{"train_examples": 26041, "spec_augment": false, "arch": "quartznet"}
Rows from block 2 of a small audio frame classifier, named by matrix and row number. Rows with one number belong to one channel. Each number is 128 + 24 x the weight over its row's rms, rounded and kept within 0 to 255. All counts start at 0. Numbers have three digits each.
After each channel's rows are labels from the 100 clips, of 14976, where the channel reaches its highest value: "strongest on" is what is common among them. Only what is clearly more common there than usual is listed. The data: Morse code for random letters and digits, with fading, noise and interfering tones. In brackets: how many of the 100.
# convs1: first pointwise conv (model.blocks.2.convs.1.weight, 128x128x1), inputs 64-127
# convs3: second pointwise conv (model.blocks.2.convs.3.weight, 128x128x1, transposed), outputs 64-127

convs1.76:128128128128128128087084128128128128134128118128086070128128092173128128128128085128128138078150087128128195128128128128128128084128128162092128128128128161081128128128128128128128128128128128
convs3.76:128128128128086128128128128166051128128176101128128112128172128128128128128128088194128128128128157088128128128128128092128131128128128128128128101128128128128097128128128128128128128058128128
strongest on: tone: low (68)

convs1.56:128128128105128128128128103128128128128161069128128064128128181128128128128105128128128177201128128160128171032062128128128128128128103128151143128169128128128128128140128128155128128128090060
convs3.56:128128128128128128128128128166128128128128128128128196128188172128128128128128128128128128185128186120128128128189128128055063128128128192128128128213128085128128128128128089227128128128117128
strongest on: interfering tone (64); mains hum (47)

convs1.36:128128128128154128128128128128156087056128173128155159128128149200173128128178128080128128128128079128128187208128128128128128128128128128187128128128128114179128138079128160128128128144128128
convs3.36:128128128192128177171128100128128128128128128128104128162097128128128073128128113128128128128084128128163128128191128149066128128128128128128128128103083128093128128128087128128128128128128098
strongest on: clipping (40)

convs1.51:128128128128151068170128128128211128128104128128105128072159128128128128128128128128128166094128128093198128128128164097128153128128080128128128081128084128128086128128128128078128128167128128
convs3.51:145128164095128087170097128128143156128128128128128106128128128196128128128161177128128128177128128177202156128169128151128188128128128128171204137128128128162094128161128128128145128128128128
strongest on: clipping (49)

convs1.110:128128128128128128128128072128128128128128128112128128158094186128128128128128128128128111128128128086212128106150055128128128128128128098158152170128128128100128128128128065128128128136128128
convs3.110:128158128128128093128128128128128128128151093128128128128128128161150128128128128128128128128128128128169206128128128128079202128144128128128128128128128128175081128128128190128128128128128128
strongest on: speed: fast (87); the character "4" (28)

convs1.66:158128128128083122128181167128128154128128128195128159128128128099128128077128128078128128128099128128146128191128128128128062128128128128128129164128128128128128084143061128128166100128128128
convs3.66:118128093128128128182128128128201128082128128128128157197072128128128128128128128128128128128128174128128128130133128128128128128128128128169128195128128097128128128087128128128128128128068089
strongest on: tone: middle (87); interfering tone (60)

convs1.41:128128128128059128128156084128128128128128154128128128068128128139128128136128128128128128128128157128096128128128128128162128128128128128128106128128128078128128046128128128128128128128128128
convs3.41:178128128128128128128128128082128128128128110057178128128128019128148128128128128128128128128128128128128128128128181128128128128128090128128128128128128128128069027128128128128128128136128088
strongest on: tone: low (76); mains hum (47)

convs1.8:128128089191128128128173128128128153132128128128128128128128128128174128128128128128098128128128128099083128128128099128128182128071128128128164128186128128161128128175128208128128112128128100
convs3.8:182128156189128105128128128128128128098128195128128128140079083128128128128157128128168128128128128209158128102181128165128128128128128128128128128077128128128100128128128128128128152128128128
strongest on: tone: high (96)

convs1.89:128128128128128128097128128128093156128128128128091087078179128128128128128128128128128128128128128128128128128128128128128158128123035128128163078128128148128188128128128128128117128128128128
convs3.89:128128103128096079116165104128092128128173080054133128128160128128172128128128104204128161128161128128110128128103128078128128128105128128128128102128153090128107128128128128128083108128128128
strongest on: tone: low (76); clipping (25)

convs1.121:128128128128190144128078102111130128061128128073132177128128128128128128128136128157128128100128128128128128128128128149128128128090128128128128128128128128168128128128128128128128128128128181
convs3.121:154128166128191128128112128128128128128128128128159128081128128128166128128128128128085128071164109128128128128128128128057128128103128128156128128127128086128128128128171128120159171128128128
strongest on: tone: middle (63)

convs1.12:128128128128177128128128053066128162128128128128073128150128128128128128085128127128159128102144128095128128128167128101209128128176128120128128166128128128128106128128182128149164128109128128
convs3.12:089128128180128128185157128128128128074060128128128128128128128139093092128079128092128128128128067128092128128128101128128128128183120128128128128128128128057128149128068128128128128101128165
strongest on: mains hum (76)

convs1.14:128096082128128128128096179128128128106128128225160128128128128097128128103128128128128128070128167143097103128162128128128107128192128128128096128128175128128128128109109128128128128128128128
convs3.14:128140168128128128128128128128128128128168128187128128095128128196128148128155157128128128128128128128128128128128128163128128185114128144164128128223224128139128128171128128128128128176128173
strongest on: speed: fast (81); the character "i" (35); the character "4" (29)

convs1.106:203128176128128095128128100128171151128128163128071109128128128128128128217128128128128128128128128214128128128128060128128128074128128176128128104128128134128128128128128128144128128128128128
convs3.106:128175128067128119128128128128128150128128128128128183128092128157119128128128128108183128157128128100128174128173128128128128112128128128125108128173128128160128128128128128128128128073128128
strongest on: speed: fast (78); tone: low (65)

convs1.104:076128128128128168128128093070128128079128128011128128174128128128178166163128128173128091128128128128128128128128125128079128128154138128128128141128128097150183128128189080128156128128128128
convs3.104:067092153173128128128128128128128128087128128128128128128128128128167128185112128128070128128128163177128128080159128128128174128128128094128144183128128128179165128128128128128128128149128165
strongest on: tone: middle (62); clipping (35)

convs1.15:128128128128128183101128128150128128128104128155133220128128128128128128117128128128180128128128092128081128189128128128128111128128128080128128128128128128128128097104113156128128128020128128
convs3.15:084128064092177128128128071128079087128128087128128128086128128128096128128128128128128128128128128095088128128158128128166086128128128128128128080154128154128128128128128128091128128128128128
strongest on: tone: middle (77); white noise (55)

convs1.97:105128128128128128166128128164128128128128128091128128128128103128128183128162128054128128128151128128128128128128090128128187174128128128128128128128128128185128128128186171128128059128128107
convs3.97:128128084128128128162140128128128128170189128128109128156128156128194128128128128103128128128144128128128128128128128128129128128060164086128128128128128128168150128128128128128063095167128112
strongest on: the character "e" (43)

convs1.21:118068128160068128081185128128128170177128128194093167128144075128174128128128128128128114128128128128128128128128092077128128128128128128146128128128128150128128076136128124082128095097128128
convs3.21:128128128176128128128128087069128128069101186128128128128128128128128128128128128128167128128089128168151128082193128128128128128128128128128128128128128128172128128128098128128128162128128128
strongest on: speed: fast (96); tone: high (94); the character "5" (30); the character "h" (29)

convs1.49:151069128188064128128128128128128101128159128087198105128128143128128128128128128128128180128128219128128128084128128128128128128128128217091128128128128128128128128128107096130159128128128128
convs3.49:128113128128128120128162096128128128128128128128128081128128128128128075123128128128128128076106128128128032128078128128128128128128128128120128128082128103128128098128128128102082100128128128
strongest on: mains hum (63); tone: middle (61)

convs1.100:119152128128128128128053128128128128128128128128128128128103128128128128128128128178128128128192128128128205128128128128128100191128128177128091102128128128128128128128128128177128128128202143
convs3.100:128128200128128128128016128128128128128109128128079128128128128128128128128202117138128128128085128153128128128128128128128128128128128128128128128128128128128128128128128128128128128128128092
strongest on: speed: slow (61)

convs1.43:128082128092128128081128100128128128128128185152128128095086128128128128128128124107166052172134128128128199128134128135128078128128128128128128128183128128190128167128128129128128155099128128
convs3.43:128128128128128128149160128128128128078128187128128128128128084128128093128128165128128128128128112128128128128128083128128128119163128128103128128128128166142098128128128128128178163128128183
strongest on: mains hum (90); speed: fast (82)

convs1.61:128128096128128128128128128128128212162128128128109169128128128128128128128168128181175112128128128147116128128128128128143128128128197128128128173153128128150128158128128200128128128086128128
convs3.61:128128128088128128128128064128159128087128128128128128128128083106094128128128128128128128128128077128128189128128128128156086128128128128128128128148128128203128177102088174096128128102128128
strongest on: mains hum (45)

convs1.116:128128128128128128128128128128128078128066084128189097128071128150128152128153101128128128199128128128067085128128128128135128096128091128128163197128141128128128128128128128128128101189128128
convs3.116:128128128128128128093128189128128218128125128128128128035128128128128128128128128128128128134142128086128128084128082073128128101128128128128128128128154039128128128128128128128128128103128128
strongest on: interfering tone (63); clipping (31)

convs1.29:128128128103184128128128128128082128128128098155077128128128128128128070060128128128128128128128128128128128128128128175128128128133128128128128128128116128128076094133189128157128157128128128
convs3.29:119128128128128128128128128128128128128128090109128128100188128117128192128128128180081128128128166199128128128128128128128128128128128128128128095128128128128128128128128128128128128128128154
strongest on: mains hum (58)

convs1.127:082128128164128128095149144128128158128064128200128128128164128128128128105128128128128128128093091128128183128128128128120128128110083128128128128120128128128128082128128128128128112128098128
convs3.127:128128109097128139128128128098128128128128128128128128181128128175227128128128128128128128128165128128128128128113128114128077082157128068069128128128128128128128088118128102128128148128128128
strongest on: tone: middle (94); speed: fast (71)

convs1.107:128128090128128088128128153128128128128088104128134128128128128128128128100128128128128128156085128128128128128086128120128128128128099128128128128128128156188128127128065078067205128192128128
convs3.107:128128197128128128128128128128140128097119128118128091128128090128128170085182180126128061128086128128163128099142159176128128128057179128128128173128128128128128086128128128128128161128128116
strongest on: tone: middle (80); the character "j" (28)

convs1.83:088128128128128155128112128073128128054065128128172128128095128128164128128128111169108128191128128128108171205128128128128128128128082161128128205128128128128128128107128128128128128128144117
convs3.83:128128082128128133183128128128128099128128128128093128128128128128128128128128123069128128121167128128156128128128128128075128041128128056128128103174080128128128128128128128128128171128128155
strongest on: clipping (69)

convs1.25:128069134128128128128128128128128174128128201043086128107128128128128187128128158128128128128128128129128128078128087128128178128128128128128128154128031102155128128128128128128128091128128128
convs3.25:128128158128086100128093186128154182088128158217169128128128093128105128110143128128128128128060128128160128128136128203128136139128128128131128128128144128124071078128128141128128135128128088
strongest on: mains hum (50); clipping (25)

convs1.91:128128128128128113128128168128102128084128084144128099128105202128128128172128128128128120174128128128128128128128128128128128128120128095128079128106128134128128070068128117128128172159128085
convs3.91:128128150128128128128076128128128128128128128128197162083128128128128128128128128056176128128128128128128128128137128128074128128062128128168128128128128128081128128128212128128128163082128128
strongest on: speed: fast (66); interfering tone (64)

convs1.63:147051128128030128128128128128128097128128128128128137128128128128128122066128128128128128128128128193128128118128095128128128128128128128128128128049127128128128090091128128128128066128128128
convs3.63:128128130128128057128128128128128128128128128128128128128204128128128170128128128128073128128128128128128154128128128128128074087196173168128057128127105189128128128128128128112153156128128128
strongest on: mains hum (98); speed: fast (85)

convs1.60:128151128128128183072128128128128128074128138128139128128146081128128128128128115128157128085179128133104128187146119128128128128076128128128128128206128128128185128128128128128128128128128128
convs3.60:128128128128128128128173128128128128128128128128128128128128128128128140128156170128128128128128098128128189128128129128190182128128128128157128105128150195128128161170128128128128128128128128
strongest on: mains hum (69); tone: high (61); clipping (26)

convs1.122:102081128128128128128174128075128128181128128151128168128128128128175153128149128174184128173128128128156128165128128117128128128128128128128128128128151141188128143128128157128096108075100128
convs3.122:152154084128128128128128128128128128171128128128164128128128162128128163128127128128128082105150128128101128128081095106065081083128128128093128128128128073128128128128128128128120086128099175
strongest on: clipping (32)

convs1.46:128128128162128067128128128128186128128128128128128176128128128128128128128128128128128169114126128128128128106100128128128128128157127128128128128106128128161128128128128128049128128160128128
convs3.46:128128128128128128128231128128128112156128128151128128128159150128128128128128128128128128128128128128128080128128128128170128128128128043128128128128128128128128128128128128128128128128128128
strongest on: clipping (37)

convs1.39:128128128128218128128128101128128128116128208128128128066128190152063128128128166170128128161128128128128128128094085128128128128128128128128128128128132128128128128128128128128128128128097128
convs3.39:128128128128128128128103142128128065128128128128128128128128128128145128128128128128128128139128128128108128128128128128128128128244128128110128157081128128128128128128128128005128128128128181
strongest on: mains hum (99); interfering tone (87)

convs1.77:087120113238128128128128128128128128160128128128128128128143128128128187128128128128110128114128128075128128095128109128128128076074102128128176167128128128128128128128171128128174094128127066
convs3.77:128128105128128128128128128128128128153076128128128128128128128124078101128086128148128128128128086060092128128128056128156128128128128128128128128128101128091128128128098128128088128153128128
strongest on: speed: fast (98); the character "j" (29)

convs1.69:128128128128128128128126128128119128128196128128178128128128128066072128053098128128128128128128128220128128128128128128128128128104128128128128128128128128128128128128128128128154128106128128
convs3.69:154128128128128128164128128139189128128128172128128128128128128152060128128221128128128128128128128128128113128179128180128128128128188128128128128128186128128077128166136128128128128128102128
strongest on: tone: middle (100)

convs1.118:128088096211128128128128128128128128128128128173128128128070128171128128128128128128116128128128128128128107128128051141128128128128128096128128128110128128128097128128174156128128089128128103
convs3.118:098128128111128128128100128128128128090166105153120157128098060098152128078176128148091128128128128172128105105128155128128128128128049128128128128099131085128128107128128128128128128128128079
strongest on: speed: fast (95)

convs1.16:128070128128128128128128128057107190128128128128128128128099094128128128128128128128090128159128082128128128105128128183128146128128142128107128128128077128128128128128128128128128128128128128
convs3.16:128128121128138112128128102128128128167128128128128128200109128128128128128128166075108128096158128128147128128128171128128128086128128128128128128128077099128128128128128128112128128128143128
strongest on: speed: slow (99)

convs1.4:082128128128128128128128128128128128071128154073128128178128128115128082087128176168128128128128128128128128160128160128166128128128128111128128128128174128128108128074128128128178128128128128
convs3.4:128107128128147128128128128128160128159128185128128128128096117129159128128104128128128128128128104171128128128128128128128169128128128128128128184128089128128128128077128128128128128128128128
strongest on: speed: fast (78); mains hum (53)

convs1.105:128128128128226128160091128128128102128099091128128128128091128167128128090128128075128128128128128128099177128128152181128128128171128084128128128152128128128104128098128128128162128128166163
convs3.105:152128128101128128128156128128128104182154109100102093128103128128165133159128128128102128128190128128106151133101119128128128109128128128128082128128128102182099128114128103128128100128087128
strongest on: mains hum (94); tone: high (71); interfering tone (61)

convs1.2:165128128128128128128128163130128128128128128128200128074128155128128081156128198128128128188197128128128128162128128128128128128128128128106128128170098128128128128128198128128176128128128128
convs3.2:128128128128155128162118128128128097128128159128192128128128128128128128128168128128128128128088123128173128161128128128128128128128128128116128172128117128128154128128128128098128203128115128
strongest on: mains hum (91); interfering tone (63)

convs1.10:089128128128128128128128069128128128128128128185128077128128128128128128128128128128128128128128128128128128128128128128128128210128128128128101128108128128128059155128128128128128155188074128
convs3.10:128128128128128128128128128128128060128128128128128099173128128128128156128128128128128128128128128128128128128128128089128128128128145085060163128128128128151128128128128128040128128062181128
strongest on: tone: low (86); interfering tone (74)

convs1.113:128128128128061128187029128152128128128128128128128128128128128128144178128128128087099128128128128128128128128128128156111128102128128128161114128058128128158128128128128128128128128155128128
convs3.113:128188128128128128128128128128128128061128128128128128128128128128128115128128128128128171128128128153128128128128128128128128128128128210128083128128216128128062128128128128128128188128091128
strongest on: mains hum (90)

convs1.111:169160099128094128174128128101128195128128128128128200128128128128164128128166128128128128128128128128076128128128128128068128128128128128128128128047128128150128128128177133093128128075128128
convs3.111:128128077088185128128128084128083082100128128128128128128150108128128128128128128108128128128128128116091128128128128128182128128128128128128128128155128175188128128099095128128128128128128128
strongest on: mains hum (100)

convs1.78:128128128128128094128128158128128128128128128128128128165128128128128128128128128128067125142128128128128128128128055160128128128065128128201128128128123128128128068128158128128128128190128128
convs3.78:128102128128202128188128128128181128088128128128128128128172128128128128128128205112128128103128128128111128128128107128128128181105128128128163128157128173128166128128128075068128102206128128
strongest on: tone: high (89); speed: fast (68)

convs1.96:128198128128128128128154128128128128128128128128128190128089128128062128104128128128128162128128177128128128128128156128128128128099128128128128128128128194104128128128085128128128128128128128
convs3.96:164128093128128128068128081128128107128128128128128065128128128128158128067081128128128128128128144128128098091056128128128128088128128128128128128128102128070128128128128060128128116114109096
strongest on: mains hum (99); tone: middle (65)

convs1.84:128072128128064104128063062128154128128128091076128128109087128128085128128128142099097128128128180128128128128091108191128130128128128128144127128128128128097128128128211128128128103128106128
convs3.84:076128128128074210128128166128128128128128128178092128147128128128128128128128128128070128084093128128128076147128128128128098154128128096128128074047128128085129128128128128128099128128128128
strongest on: mains hum (88)

convs1.50:128128128128128128101128128089128128128128128128128108087141128128128191128109128128128068128114038128128128128128128181160088128128128128128128085128128128128184097128128128128128177128096128
convs3.50:094128128128190128128128128201128128128100128128128128078066128128128034128128128128128128128086128128178161217057123128128128128128128062128146128128128128128128199128099128128128128128128128
strongest on: speed: fast (91); tone: low (76)

convs1.52:128128128128128128128128128128128128128077157128128128153128128152128128128128179128108128128128103128162128173128128171128077151128118107128128128128128099128163128128128128128128113128061128
convs3.52:093066086160128137128128128128128162128128108128066164128128128128102084144128111128128128114128128128079109192128104128128074128128128128128163128160090192128128167154128100164128100089128203
strongest on: tone: middle (84)

convs1.33:128128128128128089128128099128128128128128128128128128179128128128128128128128128030087128128128128128128108128128058128156128128128128128128128165089128128071080128128128128128128128186128128
convs3.33:128128128128076128128128128128091128128128128128128128184128197035128128128128128128137065099103128128128128128128128128192128128128157111069128128091128148128128119128187128128060128128128128
strongest on: mains hum (89); tone: middle (71)

convs1.48:128128078176128128128128128128128128128128128128128128128128128128128128128128114128075128128128128128075128118128128163127167128102092105128128159128128128128128107128128128090128053128128128
convs3.48:128128128046128154128127117128128123157128128130128168128174186128128144184128128128128128128128112066090128128128128087178128128128159128128128128195128128146128197128128080128128128128128161
strongest on: speed: fast (68); tone: high (65)